config.toml
model = "image classifier"
patch_size = [2, 2]
eps = 1e-08
precondition_frequency = 32
epochs = 9.5
Rows from block 3, named by matrix and row number. Rows with one number belong to one attention dimension. Each number is 128 + 32 x the weight over its row's rms, rounded and kept within 0 to 255. All counts start at 0. After the name is the row's rms in percent of the matrix's.
# q: attention query (model.blocks.3.attn.q.weight, 256x256), inputs 128-191
# k: attention key (model.blocks.3.attn.k.weight, 256x256), inputs 128-191
q.31 097 [121 143  87 139 139 107 131  88 145  93 108 133 154 164 173 130 120  70 134 101 180  83 103 149 120 138 186 169 126  52 114 179  92  96  60 134 142  87 161 132 142 161 118 100 115 124 187 139 115  85 139 119 161 135 143  53 146 138 151 134 138 121 118 143]
k.31 098 [179 160 118 157 132 137 151 198  83 156 172 145 113 139 117 142  81 124 177 149 185 175 122 107 113  81 145 127 145 162 177 123 155 149 100  91 127 161 151 112  71 142 141 122 183 174 116 116 162  84 138  78 152  85 158  75 129 152 122 154 113 129 133 109]
q.32 095 [ 94  97 135 119  89 132 107 139 151 108 116 129 193 131 117 113 124 129 141 152 124 139 119  69  87 147 100  94 119 113  91 126 102  85 150 128 149 141  88 172 162 128 102 153  92 105  70  45 152 130 155 107 132 124  90 113 102 119 144 167  87 134  91 100]
k.32 095 [139  92 138  98 137 179 129 147 142 135 142 130 181 167 136 123 120 127 174 122  95  98 161 111 125 137 140 134 120  82  93  66 160  49 157 138  50 160 123 133 121  96 111  96 135 128 136 103 111 121 125 102 127 127 124 129 169  73 104  63 121 154  97 180]
q.33 107 [147 118  55 120  88  92 161 140  97 181  80 126 139 209  83 104 175 185 111 142 110 143  98 106  79 161 134  87 140 181  85 125  80 121 114  97  98  86 140 114  83 112 137 149 133  97  52 133 103 171 179 136  57 156 101  62 185 152 122 178 113 164  92 155]
k.33 106 [135  72 110 142 135  49 107 168  86 120 114 154  84  99 119 154  92 175 167  84 111 127  99 144  82 152 159 104 114 126 124 129 165 113 126 112 170 160 120 162 120 160 159 101 102 177 123 117  84 118  71 160 144 109 101 173  79 183 112 103 157  98 145 121]
q.34 099 [ 84 194 115 139 107  77 155 119 140 136 129 115  37 104  93  84 182  78 158 146 163 136 134 131  85 110 113 124 128 122 154 134 123 152 122  97  96 173 206 145 142 160  88  91  89 115 135 156 130 153 144 141  69 132 147 146 120 138 134  96  91 131 122  70]
k.34 105 [124 177 143 122  82  92 111 147  85 160  92 208 140 111 156 135 141 111 192 149 193 133 105 225 151 118 127 124 128  89 151 140 107  98 121 128 159  89  99  98 103 127  88 113 135 132 155 128 148 129 159 177 194 124 131  68 126 135 126 122  84 110 186 127]
q.35 097 [132 101 135  91 136 167 145  96 150 148 164 132 185 129 129 161  59 101 179 137 143 124 147 120 154 164 164 119 202 155 152 180  49 140 133 140 115 137 140 153 113 111 119 113 133  73 122 147 114 139 153  89  96 108 139  67 143 147  82 101 137 163 177 114]
k.35 103 [197  89 194 118  69  79 125 123 135 124 109 105 108 181 116 118 119 112 134 141 149 130 115 106  97 123 137 130 164  94 148 126 130 132 117 150  85 136  98 162 102 127 125 160 132 112 124  86 177 137 136 126 174 189 155 163 162 100 111  80 162 121 172 136]
q.36 097 [154 146  64  79 131  81  68 133 111  72 132 123  99 189 114  80  67 128 169 180 154 157  52 100 130  99 114 105 121 123 155 184 131 109 134 111 105 152 117 138 151 144 151 134 160 123  84 111 113 181  87 152 110 128 109 111 150 165  98 140 106 113 130 111]
k.36 099 [139 151 103  96 124 109 116 121 120 165 152 136 138 153 190 178 162 113 187 116  95 141 134 185 156  82 109 106 158 161  97  94 142 138 131 159 101 113 167 113 153  40 125 116 121 206 105 146 169  70 108 155 142 114 118  81 100 113 114 140 145 144 108  93]
q.37 102 [116 114 189 152  90  86 144 129 123  77 127 140  75 135  63  96 136 122 138 169 125 165  87 101 111 136 117 130 203 130  66 114 113 122 106 128  98 152 176  83  92 103  96 159 128 116 163 118  73 148 128 113  96 175 140 115 154 225 148 140 137 134 166  69]
k.37 101 [137 124  32 113 126 137 154 114 111 117 106 102 135 104  72 150  82 139 144 104 138 147 170 157  95 166 145  64 135 123  66 193 122 152 101 118 123 152 136  72 158 103 132  91 194 102 172 222 166  68 132 122 140 150 141 164  89 116 108 120 204 118 137 124]
q.38 097 [160 116 149 136  88  87 160 136 153  74 169 132 123 104 103 157 143 112 116  57 116  95 165 145 125 156 105 163 180 145 167  87  99 144 164 129 174 128 103 120 114 166 189  85 135 172 158  81  79 153 106 124  82 133  58 214 110 154 149 121 114  97 116 173]
k.38 097 [ 80 161  63 128 193 134 119  76 166 142 182 117 174 156  69 140 148 152 140 139 125 135 106 108 127 113 127 139  61 160  86 117 148  98 158 118 136 151  86 125 135 165 149 127 104 132 148 115 114 115 169 132 147 182 148 133 163 140 112 152 157 122 145 133]
q.39 094 [107 169 132 189 142 174 170 125 126  37 116 166 123 166 182 112 208 107 117 115 135 122 106 114  53  91 135 155 120 158  98  96 131 140 154 104 133  73  95 131  54 106 117 134 105 131 109 110 128 118 134 108 169 187 134 118 122 183 141 164  87  87 108 163]
k.39 097 [127 154 132 156 193 179  87 153 170 101 152 110 129 134 156 159  92 160 146 135 146 115 114 167  77 132 160 109 125 161 154  93 171 128 136  98 166 123 141 128 113 115 145 117 119  99 145 110 108  95 128 171 183 174  53  93  68 108 101 157  95 111 122 148]
q.40 100 [129  97 117 152 177 140 155 139  97 101 112 132 150 156 132 139 145 161 114  67 203 129 145 128 128 164 128  86 153 120 121 155  54 135 146 115  94 129 136 162 193 122  84 118 121 106  87 108  75  74 142 100 107 168 135 119 216 201 198 136 125 170 171 145]
k.40 102 [ 71 117 170 150  87 131 106 120 128 116 108 142 191  97  77 137  77 131 134 176 109 104 168 123  88 176 208 152 106  96 158 139 119 162  66 129 173 139 164  45  66  51  90 126 112 101 120  60 101 121  89 130 103 105  87 114  97 140 131 126 146 135 105 130]
q.41 104 [108 111 146 156  79 158 171 158  90 188 129 153 104 115 153 127 107 124 158 111 115 103 153 147 120 120  86  95 171 160 134 135  70  82  93 145 127 105 124 132 203 178 175 171 164 146 112 146 134 117 157 155 107 112 147 153 131 132 153 155 109 156 151 118]
k.41 107 [124 104 152  84 113 146 178  96 184 117 114  86 135 171 184 158  57 175 135 154 119  78 141 149 170 170 168 155  98 134 168 102 135 153  60 139 165 158 134  80 100 142 156  99  83 123 183 146  82 189 148 114 107 130 154 155 113  59 145 113 107 153 112 135]
q.42 103 [172 119 140 137 126 126  97 148  61 112 140 105  92 122  96 127 109  81  72  91 161 121 164 106 134  96 119 142 157  94 109 139 132 104 121 127 154 111 117 119  86 147 153 117 134 102  73 155 134  89 121 125 175 209  53 128 133 177 131  78 104  88 114 181]
k.42 100 [132 154  74 115 175 127 144 121 136 141 183 133 128 143 113 165 144 148 128 151 126 141 146 112 147  90  77 126  99 133 160 171 169 126 136 107 166 182 162 140 140 137 188 109 181 127 121 100 118 124 140 174 138  83  69 101 107 158  67 103 145 112 132 116]
q.43 105 [110  60 105 144  93 139 130 144 103 158 110 131  87  86 122 121 129 127 148 173 113 177 147 131 112 122 122 112 107 129 122 218 168 129 144 117 156  96 131 129  90 135 145 118  97  64 132  99 116 187 193 139  86 110 150 121 152 141  86  97  71  99 106 150]
k.43 100 [101  98 162 115 132 154  38 112 142 152  97 153 111 134 131 170 129  93 112 119  89 105 159  98 141 142  97 154 192  63 135 116 128  92  69 143 123  93 100 143 122  71  70 108 144 181 112 165 135 146 153 118 130  95 102 183 154 117 134  91 109 147 238 169]
q.44 089 [146 119 121 106 162 130 159  87 174 122 133 181 157  85 148 169 118 171  78  83 122 135 125 133 113 172 117 132 135 175 105 182 131 129 132 120 152 150 149 123  79 131 153 129 137 136 157 178 173 100 107 130 105 146 117 154 111 147  76 128 158 102 121  91]
k.44 094 [109 126  76  91 134  78 126 101 134 104 169 121  53 105 146  89 139 173 127 142 143 124  92 116 145 138  70 127 128 203 141 179 132 114 145 114 146 178 128 222 143  88 130 151  74 153 142 147 121 193 143 135 118 145 120 142  98 142 115 161 139 200 128 166]
q.45 104 [113 109  95 118 142  94 136 120 103 144 181  51 112  66 134 126 104 126 164 102  93 116 122  80  58 149 150 179 156 127 103  84 146 155 126 157 139 172 130  97 131 130 100 118 116 111 123 124 120 109 166 186 160 136 117 131 138 166 148 110 127 148 125  75]
k.45 099 [111 124  88 126 106  99 139 122 179 133  78 169  99 156 155 117 105 153 142  93 118 140 151 183 109 142 139 102 117  90 124 188  65 109 123 162 114 157 112 200 127 142 161  98 125  95 112 100  88 123 135  99 161 157 126 166 169 130 158 172 106  73 130 206]
q.46 106 [174 157 105  54 129  96  94 118 127 106 128 144 195 125 150 122 100 153 169 126 118  61  95 169  80 118 119 138 116 140 150 134 137  82 123 112 122 127 140 112 112 109 137 170 175 153 107 143 119 111  75  67 180 203 171  91 121 184 153 158  67 152 128 154]
k.46 100 [132 112  82 131  61 160 120 144  86 169 103 110 136 107 136 167  86 129  56 156  97 129 205 133 127 155 130 110 109  44 109  94 156 157 106 124 173 156 156 139 145  89  97 142  95  97 160 116 141 130 125  90  81 149 123 114 143 101 171 133 166 112  95 196]
q.47 105 [140 141 127 100 110 116 165  92  77 156 133 115 122 203 173 138 120 103  80 176 111 176  97  64 166 120 162 137 106 110 114  99 147 127 154 117  83 119 119 129 149 137  97 104 140 186 108 147 161 126 103 119 183 196 103 126 146 168  91 130 204  96 159 120]
k.47 104 [117 136  84 176 173 145 153 184 109 116 172 178 168 122 119 153 141 116 103 203 125 191  46 123  71  77 183 144 155 161 195 120 154 127 152 125 185 144  92 105 102  88 193 117  62  92 123 142 143 132 127 127 103  84 103 135 125 106  93  48  75 115 155 132]
q.48 105 [139 136  74 101 174 129 177 140 126 176 185  73 108  97 132 132  96 150 137 119 136 127  62  92 120 112  99 199  91  98 177  81 126 170 125 149 130 128 117  60 177  91 100  66 148 131  93 158 136 164 192 161  66 120 160 100 160  94 150 114  85 163 118 107]
k.48 098 [140 109 138 118 111 139 161 129  99 154 193 139 126 151 166  91 103 121 155 110 125 117 128 165  94 104 194 106 133 107 136  98  77 143  75 150 157  79  95 125 137 110 188 150 138 127 117 106  57 143 135 117 127 141 147 172 134 174 122 119 109  84 101  80]
q.49 096 [120 158 172 126 136 117 116 146  46 172 108 161 161  97 149  99 121 128  99  94  94 121 139 130 178 159 130 109  72 144 139 114  99 111 109 118 121 137 154 166 136 193 112 154 111 158 117  73 126 126  78  85  89 167 104 164 108 155 121 119 145  86 147  98]
k.49 097 [135 154 120 113 121 161 148  98 107 177 101 163 156 171  64 121 163 148 156 114 127 158 156 149 133 148 155 110 159 106 141 133 162 137 166 126  64 200 179  99 135 178 161 106 158  89 148 123 136 101 155  74 108 135 112  77 179  87 119 127 143 148 107 112]
q.50 100 [152 146 153  45 132  87 152 126 127 103  81  94 153 123 199 136  78 102 133 141  93  52 124 110 103 161 152 124 114  75 190 175 120  64 169 139  74  92 162 147 134 121 110  82 100  82 128 141 156  77 125 154 137 124 121 195 137 126 133 134 148 188 100 174]
k.50 098 [118 127 177 142  68  58 119 168  92 177  94 160  74 133 161 126 159 165 127 147 190 140 144 124 136 139  86 150 155 129 105 145  97 123  81 139  73 103 187 147 151 134 136 118 169 134  98  96 145 147 108 128 131 129 114 121 174 168 138 131 127 111 161 219]
q.51 103 [118  90 141 128 101 101  91 122 125  73 146 134 138  77 123 158 104  90  87  90 148 172 138  37 110  96 143  85 110 200 140  98 137 151 101 182 149 104 103 108  89  92 150  80 131 148 143  84 149 106 126 164 127 160 210 108 164 113 186 113 154 156 150 101]
k.51 100 [ 61 121 103 142 138 127 154 157 173 146 145 124 134 128 133 151 124 156 134 112 169 130 153 113 106 170 131  74 177 139  99 128 152 107 139 109  56 142 123 112 156 102 133 151 187  60 190 129 106 157 172 102 129  93 104 137  99 157 132 142 156 128  86 101]
q.52 104 [128 183 140 137 118 180 121 112 143  95 138 123 198 124 163 190 198 118 167 155 128 119  95 122 136 102 104  77 149 115  88 136 120 143 115 108 146 101 100 138 171 164 190 145  76 122  90 171 117 175 160 194 168 174  84 152 126 150  33 116 116 159 201 121]
k.52 104 [129 141 144 101 135 120 138 132 191 100 101 134 182 146 147 130  86 130 113  69  99  93 127 107 186  96  92 123 120 139 105 124 127 157  86 101 117  84 128 143  80 102 129  52 131 123 161  92 118 162 176 128 124  68 128  89 168 198 112 105 150 121 125 133]
q.53 102 [147  89 147 112 136  78 122 133 136 105 179 137 135 113 135  95 117  96  76 100 108 162  41 101 147 153 123 139 157 152 136 191 112 104 113 136 170 133 133  88 145 145 139 119 162 144 127 129 144  84  78 150 185 103 100 163  82 143 186 104 137 174 114 118]
k.53 105 [127 144  71  84 136 121 145 164 137 138 139 126 153 110  56 161 144 136 136 122 165 136 160 137 125  98  82 105 158 118 119 117  60 169 136 182 131  90 115 135 122 126 159 124 145 130 135 127 146 116 100 166  83  93 148 118 134 127 130 140 172 151 101 125]
q.54 109 [111 120 106 183  89  70 163 169  99 131  79 133 142  86 133 170 148 141 137  80  96 110  55 179 110 117  89  90  93 190  76  99 137 140 126 123 136 105  75 195 110 163 167 162 101  95  87 139 127 138 100  90 178 147 133 112 151 148  79 137 139 138 102 132]
k.54 108 [ 85 152  44 164 138 161 134  93  15  99  92 137  95 139 100 115 131 179 142 108  98  82 123  75  88  87 113 133 138  16 200  98 126 118 101 118 144 148 160 120 136 173 104  94 131 152 141 151 111 130 105  94 132 154 118 130 112  88 125 136 166 196 187 128]
q.55 111 [106 176 191 182 121 185 156 155 126 182 163 142 153 137 173 118 138 153  62  76 130 148 143  73 186 115  92 117  54 153  57 163 156 154 135  97 121 116 151 181 144 198  91 134 154 110  80 133  70 174 151  77 102  97 118 182 205  88 111 200 108  92 135 136]
k.55 109 [116 163 130 132 136 174 125 160 133  56 132 157 150 105  95 112 132 157  82 137 119 147 108 143 148  49 147 129 145 130 138 145 146 133  72 175 196 131 134 124  69 144 139 182  91 121 147 123 134 103 147 185 132 123 183 174  81 123 105 143  66 153 146  98]